config.yaml
train_examples: 195000
num_classes: 25
activation: "silu"
widths: [96, 192, 288]
block: "plain"
upsampling: "transposed_conv"
init: "trunc_normal_002"
optimizer: "soap"
lr: 0.002
precondition_frequency: 16
one_sided: false
adamw_lr_other_params: 0.00081
steps: 38200
batch_size: 64
final_lr_fraction: 0
Rows from block 3 of a small segmentation model, named by matrix and row number. Each number is 500 + 40 x the weight over its row's rms, rounded and kept within 0 to 999. All counts start at 0. Numbers have three digits each. After the name is the row's rms in percent of the matrix's.
After each channel's rows are labels from the 100 images, of 14976, where the channel reaches its highest value: "top examples" is what is common among them. Only what is clearly more common there than usual is listed. The data: rendered scenes of coloured solids on a plain floor. In brackets: how many of the 100.
# conv: 3x3 conv (model.mid.1.conv.weight, 288x288x3x3, each kernel summed), inputs 72-143

conv.133 119:594527484529519523486527493529531443497483491502465471545527518514480492523516462499446482491426450294395513489492521462502507508504477447479509534347511490524500556504444498496430474472475515540564459464509450451551
top examples: light from the left (59); count: five (48); cone (36)

conv.23 086:454540458505540467459485519502528468514540478558518523502459482498493528535539490471519463537502501499442519507535492388454455495472485476459471464482436435468555499494502566492519474495523451449517558381565418543445
top examples: count: five (52)

conv.7 092:609503474526498513468477530450521483634482531439533481520547535496481540483518474543519544464536533427539492474563489559493542475504495484488457473449588569491447479519461455544478559517483449484511510580437490520485
top examples: cog (74); largest object: cog (63)

conv.221 097:485512454516466444566454522528476493525517525446486491481471592475541480530537480461522444464490591518534494455471527532441552463536484473530533530529477522496517541495479514513503469496579571502441475591421483472533
top examples: count: five (44); bumpy ball (39); largest object: bumpy ball (32)

conv.188 098:449513513523481523481440483555513517434526463507488514470583490513514589509524494473528478532460451509525459470579427445528514464532558526532454505539476480468471481477457438435413523492532502524484482457526494487476
top examples: octahedron (42); wedge (40); pyramid (29)

conv.237 086:486567536508565527523514530503541420506483464518491536464478458426440529512503558538425465433517475463455447512539503502475506494489545488470494515482473485468529480518496503458509485517502558448531532486559483464493
top examples: spring (56); tube (51); largest object: tube (46); largest object: spring (43)

conv.0 107:530531539466485440519509511477490515546493422534519371426493504459415553505454479482467573489478506467469534479539476486552518502487483537462543489471426527475502414506495447470504500465508492451512570457527505539455
top examples: white object (76); count: five (43); cog (35); its colour: white (35)

conv.99 106:474478496476557516481525473426439541460468513564432469508521492567519530573486420504481487550456553452473562475512462434484518504550578577510554494485485481486469504518436534450471499475492496482484504502533547530556
top examples: bumpy ball (40); largest object: bumpy ball (27)

conv.222 092:467512548474511512564472421634487597478493482445515535519531547510437502532465502429499556439426551526470503504528503504498467487488609498514531448445493557517485500484469491493466518507497441523463464553517513557496
top examples: pink object (46)

conv.44 108:467557513471543550507533456450471521421453532535593600471489412487498452456482623520510490531483513450506536567478434452498525490535518500514453522464482517464462490566547639504471477578507575474490484502544494482452
top examples: spring (100); largest object: spring (86)

conv.206 086:506446490482502499459473546511487494452493480448480552414448459503477459514479445575510577509542557512584493581424535502472531460547532452470545484421402503510491450519510485507591530488497440512371593476481492471517
top examples: light from the left (50); egg (30)

conv.269 085:524569426525480530499455410485457475554485520535487452450492519457445502459500468518432517455492540517564454577480554478419455551553520540482511559477463475500519482425459514492498483476498531466453462499455472504507
top examples: egg (39); cone (34)

conv.53 125:492457600521567520505477513445516463520425472457524502452536506418468465524476506477452534573465530446497532537478587439459574522490455478532580514477544534464495448501484544469379590482477507548441497514466477494497
top examples: light from behind the camera (93); dome (55); largest object: dome (39)

conv.107 100:516514464496475429427506541487495479481450493487494425482447515564487458448540485496513512452504510532497508429552486527460514464513597463417488465534431558524521510498519589498509535511460507485509521547499482485523
top examples: cube (39); hexagonal prism (34); largest object: cube (31); largest object: hexagonal prism (29)

conv.146 092:501522474525469476513475536457477570506463472471461576516590525490529496534472448592458533439533485405533502459471478530539561497570540495510551532448500466512530479493507461466483498502508539421469429631437474450543
top examples: tube (44); largest object: tube (35)

conv.128 107:518497537504497521411447472453583446506504524477488563479526472514500478474444518555536496532511498438438497581486455566404511469462485476529503518475473450506514450527508458485473486523548512540570526523513517430449
top examples: chain link (50); torus (45); largest object: torus (33)

conv.9 088:480552524534482486475525433454480496509534488504504509461508454473473551563442428543508497502520494461536525505430540410465517523485477457496481519501475465495489568526452469459477509433397465523459533410515450481410
top examples: count: five (47); jack (37); cylinder (30)

conv.152 094:462493484450559517496492533470541474534489524518502474570497538428464547474488412489480395474443504449515537517439509479473455516522486506544524497537517482464502498465462508443503506487437564487532532478529507498487
top examples: bumpy ball (30)

conv.74 117:439535515498504577459469505511555485408436436513470640480477539532472523532559409645501536454533514485525420388491537480535489522562479473439495458484463582524505488498494571532467469512486470502455473503489437492496
top examples: twisted bar (62); largest object: twisted bar (34)

conv.165 099:469485462459438488414448500556478479454500445578494410480518524525514546472574465322505436449495446481462487438466427502517517504454493513505524467479513506494528548552462421451504461547502477478514528525488454479461
top examples: dome (40)

conv.164 114:521478513512474395538472446561539464519495525460463495574464552453437548494470562462440534491542541547507473562510514540513520525489451510381492490373474512484506568523504432478541464513538480494456520474485455478498
top examples: light from the left (65); bowl (47); octahedron (30)

conv.186 122:508551478470550499503526492485458571535486469505562556468433385453472516486421513516524489492535445553489480510498477501523559499483498520471485530501400470498425431555495499488515483501518462564517500501486471554494
top examples: spring (95); largest object: spring (69)

conv.62 095:538419569505444529463491522458487488470551480537477492501538539496486490491433505505467513497551506436462505505501474563488516459490461464515537474534464529550485480518471535438521458514562464552504501500499478556442
top examples: light from the right (62); cone (39); torus (33); chain link (28)

conv.236 098:474575484455524520471529519502472488460448481531553501558506577482585533419461485549480522525484481447463526543473540458489516510560525537557560503496481476468492498558499504466460468480525519498482486562472533509488
top examples: disc (40); largest object: disc (27)

conv.61 093:506509473506512490532499519490500494445427525464497533481456538504456487559488465517513467483508520464493515494497609573457505416474485620422478564524442489443444479515463556525564507509501522427513488527488490437532
top examples: egg (44)

conv.117 083:486478453501492479457473491526480502474496495504528446435485532592525498368535494529516542481504470505410460460500558524483548451520474527428483552527456486468441521516525497477511516551452434481488546549521467525525
top examples: dome (30)

conv.67 087:528522528514496462500484448549586481569476474485495438480534598459549444530527542473436508405494423451484487554504521522494518474551571464402477495417554461465507470511491454467539506487532456426371528533527494546434
top examples: tube (58); spring (48); largest object: tube (48); largest object: spring (32)

conv.151 080:522531477475433492467532536465452477512464510441508531535476571497515502468504491567480578493539545506429489555481496472522547482519538524515501477470498454444443512501548493509525487570489522509423476452545484554496
top examples: jack (39)

conv.224 094:465507480499485460519462586547499483488514440550505467451414480500520510499623464445450530495590553523456452491539486448510515577495583562465560467476545496567543477508548499550534489526478548481436468588524503519498
top examples: cube (57); largest object: cube (39); wedge (30)

conv.65 106:460545449478512598470514441481486471468532534489534548511485517461465462466542510545540400517439464519480550478570504466461550490481527471502483482545543454544527505510444558417484493516479549523508510521534443509414
top examples: light from behind the scene (63); egg (41); bumpy ball (41); largest object: bumpy ball (27)

conv.282 081:535486456490530452508488487402583464531491488485442481566516492472393530484489511492462458441523438452486504489523568550498500525485486483501469454449454571466424518454497521571438542513571525472511486493473509482451
top examples: star block (37); pyramid (36)

conv.163 094:493546445421495478520577497542485513500496535467494496524498532492473478522439495574436492462549534488531477541470463478467490431400457546584522474444485465493509491471479528516529548427505470527475521474470482419543
top examples: octahedron (53); largest object: octahedron (38)

conv.17 102:429539458491497527529510476493515627566520481489501436465498500482474554539442432475507478431459532477615498491492476474513464458473579583476477412514546478481517431467446521476494518493478481471421573524500519498514
top examples: jack (40); octahedron (36)

conv.268 090:489475471504520512509543496506524493513469466479448544459477483511523497581502421486531526464489548443511454512549493534520471409458476442433535429514578404498632531493516552476501494498516467477489444469492502473473
top examples: star block (39)

conv.109 082:570531470501550526451407484532508505497519547473491466415435484477530570563484518477545502483527526547485478496486459468542542570484498468449491456484400541488502524474502448490488498420480569521508536462483539540515
top examples: count: five (41); bumpy ball (30); bowl (28); its colour: black (26)

conv.45 099:468452582450543454615503531609477484398538554498520410462450450537554482497571521506482510476527516474508476477536471489538519511471509481435441553470505461469516448574547477506460458460493537552459487483463517462457
top examples: torus (35); disc (29); largest object: torus (26)

conv.216 091:487498575444603456490517487508553405496505517494504493513454529468429519468504477490501560451501495550509506523453450549453610448506536544450439514398592437517493502469507506469486570538525534475515468491524528483471
top examples: disc (38); bowl (30); largest object: disc (26)

conv.2 119:535500525457494486501484548560453485533548515473531537514433512455521493490542523464532530490461515480450440507433498539446443485451462522422559505475501481509476495485558455433540509527564478496476510524547470489445
top examples: light from behind the scene (82); dome (34); sphere (29)

conv.174 095:479511533440544531487500543471435512522566459510439500498518497476567464488490444437456515538425474521495570484515488432493487468511494510489539446520531484487553484503495505441415527479433493516514565524548490461531
top examples: light from behind the camera (50); capsule (33); torus (30); disc (29)

conv.141 092:469543470494594466623470523523499511495546514598485441479528516515515471458509528559458492473446553468507558548484470524477562469514552464484483555523482502458500453524462551492494510480460497463491526597534594488478
top examples: spring (54); largest object: spring (40); egg (33)

conv.235 083:491470475488533544562439478544513539474486475511472470457457461471513507487364503564467562448461552490514478428384557576532487482537531511533489589525416490533544532493569448605506556531496418518390467488471540529576
top examples: bumpy ball (58); largest object: bumpy ball (49)

conv.20 094:527526513442542499533478492504577512491473534440515479475520430431380524540491494446435441518394472411413509505526501466432472518408474442488460505447531514516529518463480448489553485398464549540540486426497477468421
top examples: jack (61); black object (46); star block (32); largest object: jack (32)

conv.41 107:464489471471552500528490452519493553530465459527431539545452513537452568569450439563468481498456537473501482542458476443479487509468460529479493476477460458521524533448535514533470427438473440467450494496486523533574
top examples: bumpy ball (87); largest object: bumpy ball (74)

conv.283 088:455535474499440481554493510588517540535460503508479484540495497489503510557491540520552481390543496464547478483498499556503516461554502473462489461529525460576449476525478482558468499479543400478441423543507499516500
top examples: tube (68); largest object: tube (55); light from the right (53)

conv.52 087:500516504486538405533518471526480516529529470466535453553489497472482413516493536436420489459457491461493515537526503432504425523377480487469575492492470436510518485428498471505581511406488543454469561485432426494489
top examples: spring (56); count: five (46); largest object: spring (38)

conv.31 084:536512484504491490538523478463444525508383539463449444488541491529452534592556474422537574499488505471493491488562469457477585507483508486539500501492430531471477469489487496495450620508495452516478566514486545497492
top examples: count: five (45); cube (37)

conv.135 112:429475562518461494500475516524519443506536460447444521497445581534485496516444472488507488534554578505419460567473500514444557451469496537475484529435443497507602526474447536464536588455528566544477525471500512494520
top examples: chain link (83); largest object: chain link (35)

conv.219 091:459565479478425467485435570451526494492514489476517531480546530527492434567501517471488509498507422439544463542454417506518500539558505496552481454521506566533509453500479557470504504462502455502406475524507455512532
top examples: bowl (67); largest object: bowl (57)

conv.184 098:366505470474545502503487492457387539472495520503512511395513543449503523493511512439440556497592552497528473474448510485481502499556514477519562390500447499441532476526507508465416426518464435469503445499479507494511
top examples: cube (37); wedge (31)

conv.3 109:556508487483492432485544496570432480603494492496546442457503512505542494429469456503509481470479493486469511521567512505472475459514446463447474465500615468517557611530479479513518429480418468479476474557457458528459
top examples: cog (100); largest object: cog (88)

conv.287 120:470082530528514482476567516511492449480505494503576531470506563518490542525509529529531484479453486483456553497475502505520505511500457498510481474521509520516500561504512511519444447530516528487485496473498502561510
top examples: white object (79); light from behind the camera (61); its colour: white (42)

conv.116 081:424473472454455485510474551564518491468510444500506403420444492488514471494524585454486493481501482508504563458508522543469526505450548483488460483470477489497498524493457487480510439437523550481545464424493604555500
top examples: spring (65); largest object: spring (44)

conv.258 077:541469455478443496469518456481466496522443578393542449511465476503493532569444481457523468539545482430569513467446467423520449553481509492369514395504518565487446475534485528492574550451550567507482535453457456477464
top examples: cog (47); count: five (41); largest object: cog (37); capsule (32)

conv.124 105:551512479490460445429476502567488479504528491491589508396482489518526451452499587544444571533539527490539476502502493486461451476513449514486507527493405488465504387526533444531466506502526474468493503496514484432488
top examples: tube (42); largest object: tube (36); cube frame (32); spring (32)

conv.247 088:507520486446535549507474461482472502449391520479474659538452479493489525430490428640435530502487431433447503521497568507520478525533502467554500607493514460528419502475526468504498455470483488494474440443513473540524
top examples: wedge (45)

conv.121 096:453554464494496429475538518524438515579431463501530455511444641460559520516478479540529483524509521470484466506483585452477542458491515515470495555459483471502530564424488482512478515566484464480464460558482443471573
top examples: bowl (35); dodecahedron (33); bumpy ball (32); largest object: bowl (26)

conv.192 085:455558491515446505484443539518441535462496500524459480435521452507489468430523494463545490464497506491511491463526536451442436529470489472507487538518436454531561550534471546522492444426492469552567447441450477451471
top examples: grey object (55); count: five (46); white object (45); blotchy object (43)

conv.15 089:541499505496488415479452496434499530474452509461437494450519484505497543544472447448510516484520412487477513516490492428588463540482454478529458474453557546481500499537525505481530490482500533441476493398479463427453
top examples: star block (44)

conv.281 079:497481470460472506552490535555567443524461514437465453485479603515499464474536504491470489481466492456491454488549496512528461425441470523411412485442571574481463589523456477503455514440488490514436498582502460536456
top examples: its colour: white (25)

conv.118 094:462547433562501494521531476486451532532522468429464515516517490484492441476457474457514496475550466408525537498437498443591458441527563452461527468422499532479487524486482541515393471459548552510532489463433503464489
top examples: cone (47); wedge (42)

conv.161 120:489495518465527461486577523490460433502438476488512502488494567483486473528506488476514536574520517460456453492582518427509505468456469531423454583345480460506545517543489444492520476448479535459366529460526479476468
top examples: light from the left (94); bowl (46)

conv.185 092:472492463550459483539505534537498445546470527475517484475505522528482424456569451526538468420478485485425461487543464522428478536536532540511526433478502507471492512499476475446557545492457563441436475608427471508469
top examples: hexagonal prism (52); largest object: hexagonal prism (47); cube (43); largest object: cube (32)

conv.57 085:498508490460466503482460497447429504540434496456549494533530593487485551512607471501531558535518569463534463498505518506489580516503516486468453579489443517510504464498514512428438467490466472573469489589512458494521
top examples: dome (32)

conv.89 099:509506429554473516482530448493450497547477480445536541582527539407481429509444547495467454452528465523562448490484519464516409447608539452501545519514436514492546476469528478512479483508499464420482450468475465462433
top examples: twisted bar (46); star block (43)

conv.240 095:467534483477492521447503480476519518588435507435414538493475489453398469526479482547475454460591514505552479472514524513483536488511520458459541523461522471465475442457486552514537522472505539483509528550463437487477
top examples: white object (45); wedge (37); its colour: grey (29)

conv.75 102:502498500463460533532530546480494461497453489472487538532479500524487516500592395527497564494550449566444464516583453500533449489478480461506490449481639592456534501492488533443480504543467528449541492508490486441459
top examples: cog (53); largest object: cog (44); cylinder (41)

conv.1 099:508611529498528409501485504516428473452505510564549476428398479525485482479477602586567482521489530577453494515491543445514507537475486572456521503483519539490430437522482489552527502492521473480403500472554497540515
top examples: dome (31)

conv.56 113:505481506520546450440409509487487476493536519513512452547486489514498492438465469624555474459446494463522497417519562440519487455473430489509495579514522530492436530509448477566470474498568431469524501499450491513537
top examples: wedge (82); largest object: wedge (35)

conv.123 098:521432463493487489506484503503523468515500527549498553451544552555517467513493382519465571467513508445470480472517480549404580483565586500498464573434444414525538439521482567446466544519556534519489475563504563510469
top examples: tube (36); cube (32); cylinder (30); largest object: tube (28)

conv.136 109:499491514491503478395497489432575497517560477541520468466489477577494514504481456497511533488509528371495473469576452479444486528475415474488433487463468491574468467522457490460479437513479436525490552518485525468487
top examples: light from the left (58); count: five (43); tube (31); cylinder (30)

conv.29 102:423361478471461470471496513567497504501514555515447465413433463548488555430469504475489455429496472510511497521575545462507557447502385444451487453426475563485536427481537440542479466460446506525505557486489489461484
top examples: light from behind the scene (77); torus (52); sphere (29); largest object: torus (29)

conv.59 119:476487529475513558470528471535397498485508494481491520484486437466529464493517492572450638488513496448552506475478506563562516467437473467464495479503443514482473471490514429481490517506427563507463494471487515457471
top examples: jack (99); largest object: jack (87)

conv.150 095:476454555517498494505466513540519534465537488527447485489462502532567439586488497513434544522464534528481497522454497538435582491489419529437488513548519525454506464532478464536524449470472506568510508492515484536511
top examples: sphere (40); dome (39); bowl (35); largest object: dome (32)

conv.42 092:492456453449479433512520495497523519536520543434469461535460478513424425499485451569486463406493485487583462528465507450534449498515449514509471532463499545473484490504563540494511463480474505464454547548481515524461
top examples: sphere (38); dome (34); egg (32); largest object: dome (26)

conv.278 087:514453545456529420486476539488501494489439440496461521522473451537482477486596539532489594440515484452470447507511494440530449529407501583483497537450480540445453462451506444502532555488515483460402579464450453471495
top examples: light from the left (61); white object (47); count: five (46)

conv.36 093:535566447511512565478475473497480457517471474581480503490510490470419534504483431497519481410464469495531448550522491545487538614415544523441574540521484471516517441503457533466460579510463481479544397538509471472564
top examples: disc (83); largest object: disc (69); light from the right (57)

conv.286 110:469508543472495505391479494549543490453465474479457489438492515499473497490501483392499461493576513460452483540550428496490521525530449476533485541415472503495452485448415464494509478476486517484522474444464488533548
top examples: octahedron (63); largest object: octahedron (44); cube (35); largest object: cube (30)

conv.162 107:480484573482462494446503451517516465521601601496486555464494487494511493488475533358501438482568522509553484478471406468439496608547467466490490424471506551561429462496501508473565522380508540520535563471446511560481
top examples: capsule (86); largest object: capsule (31)

conv.215 090:494536434408516478510552476502507555492497495480454359497449483522491443501481547396518545452523491519544493508513495458495507545470463467512452513485550518485488442501501463557523485467497478484485497510452463528504
top examples: light from the right (60); grey object (57); count: five (51); white object (45)

conv.178 098:496540522477465553555451555533526489476489473499467452485486495411469488464498543518431531522530507460442442490557520531535553466495424516468435483487577518480586454449568489467506526528505486519503453561460422464504
top examples: dodecahedron (34); largest object: dodecahedron (27)

conv.254 122:486455457476539453456511481404488436499503566543489496494541501500542492485478459486568460517483501378391527495522457484486621475444504511561444551420506545493522520499517548436406495522517494540570450502507426537503
top examples: light from the right (93); sphere (36)

conv.114 086:457527467480518463437473464494471516538477484494509458463412542495496503468452481510520491503463442524480455519520528434545529468445478515526507580480476527554487605522458485448444495482553473498481467531510459492528
top examples: octahedron (43); dome (37); largest object: octahedron (25)

conv.227 089:459486520515492453464521437456375461496520446558482550455470404517549475538477504464454459487515487580529471521479492465452458491522518512543566527498526502489505485426448493426510441437492437502415437423504484477483
top examples: cone (32); disc (29)

conv.187 083:521436387479418524470478547467485423439515503527474492414520468590547486533555480538476554509519521505482430457490526412456613516480453534461432478540447575477457451457463433453542450494497492536459495480470516507513
top examples: sphere (48)

conv.122 107:492479521522564477586450508476473520444556520547499538464471491509525495473463437609489517483463480500501485500452559502527504536560487484505492511499481546520487433500529481579462573455415538528512498553466526461509
top examples: torus (59); largest object: torus (48)

conv.167 097:526533532500473530541493522468446532582526473480532454553504427451512517547493411529444523473495437501518426546545532512491435518460499424421527465471483504517519562532541495475509475415478524492514580443487426468415
top examples: jack (92); largest object: jack (70)

conv.21 092:454545521477469493588506471597494519533502497511469440453439517474468493521392460462479466436459446400491481441504572485526467492506452523473535527469511543517507487547496468521435502506527478479427481583462522501453
top examples: tube (31); bumpy ball (29); its colour: black (26)

conv.251 094:505529481451463463540472462534555528550434556468538459525402533536472514551414511499534485428498530428573467482483493483430563515521474509503436489481493491516543520482511512471496517467504513524497567506445503433501
top examples: cog (37); bumpy ball (33); largest object: cog (27)

conv.16 087:490473544518532511492492505563575480558400454426440499518447605462453484548543526516524534414528490484458401507490515457470524485455500529486492489487501488546522535463508432502451531532446445469407510530528510456511
top examples: disc (33)

conv.25 082:527533527466453452417498564493559460539476521536442434472470507510507525478507452507518554453517457527454555482501450473534546434470487510536401498556514493543506509564503497529531486488410512483471569526545475531535
top examples: dome (32)

conv.142 103:420358549460475505508464489514500413512538508457455503468455458492513499481496498512536486525513509524541492467571505503558462507483455538482485502514615532495455509498532575496443436485475499503394484415511483488481
top examples: light from behind the scene (99); bowl (29)

conv.175 088:508500460497501582413480482485487478503543497491511542492519474450515445455509553510446417468438487455519525497515475466447498536417481422494479469480527474479453457510497530444485497463524535505555473411511397396486
top examples: spring (36); tube (31)

conv.170 102:477502496458438422448534534461431465489522497490486580428446500536458519547514572584539459532469474573506480466483515480438555497525485521514435512452467503481490452423552539480483508452498482530475498551474454457537
top examples: tube (33); largest object: tube (25)

conv.230 100:413479471461473515589480512480533461467516521521423496469489546489507439494555425547484501512498564520501505483441490472515538453538519461507543498498410468485479428557474481479535586526528494466451420589508519508486
top examples: torus (50); largest object: torus (36); bowl (30)

conv.172 107:474524535460436469462511445533502472491468559482533545555504563494499471435482509520513539472472486461506466499560499499496459453504407523557470470470560481495437417465507467506547404481522494494491597391482492491416
top examples: cube (47); largest object: cube (28)

conv.156 089:443479417483470511473530464472481449470483485464528521517457452429487498533490532511498406530496463522513494487539508393456407505547535412526474490446440511475492571526527460475484493429515494514481503459489459497466
top examples: star block (52)

conv.276 088:549527408444492504506485551457534459534474494419502619463537505422493505448505524584433575442503525461471506526498545539508529457513512430464466540428507534416477535493449475489500484417508467532436536620488451513473
top examples: cog (60); largest object: cog (48)

conv.32 080:528505484533482549518418474503537522536479481481432467505549498463443532622534509436483568448487454476532543437482457549486430465428448498480436469536476496491477521462546511503448502535559492494509546493444396477482
top examples: twisted bar (47); wedge (36)

conv.103 098:490450467524540484523541574495528475485469542488490543428498476462442491502503455565478468480550531444431501508529457531507525516513475441540470576477448532581541456491514499515556510443518555471419488560501452520503
top examples: torus (56); largest object: torus (36); chain link (35); capsule (29)

conv.69 118:486486542474510515471483502475454529527487487494481486502426452532510528601450409471478526500451514553519477497440460528477482508497487535454551416522597494525502550434474545439549453504463470517501502477478505557563
top examples: cog (99); largest object: cog (84)

conv.78 099:509543504517472550430470439526559507532471493441456483453436484439493467455506452479459512486459499492502519480470527502446476516533583466474469505489394503476520500469464528519491504446516516479476486548470538487524
top examples: jack (53); largest object: jack (47)

conv.48 102:543509518479521500444454504472512528556496487561487463471450435488499482431473576535495458508501535506430495506497521542492494462537513497459507568545442496437506416517441453434483503505551499541536450596480516466462
top examples: cube frame (45); chain link (40); spring (34); largest object: cube frame (25)

conv.153 095:431422489464502504550519482473556501410473536515442496534549528460494488506535512462472581514502460498468532490488529514528435442505474488479490481446488498431533548568523482537505507511573465540425500512533490519534
top examples: capsule (41); torus (33); largest object: torus (26)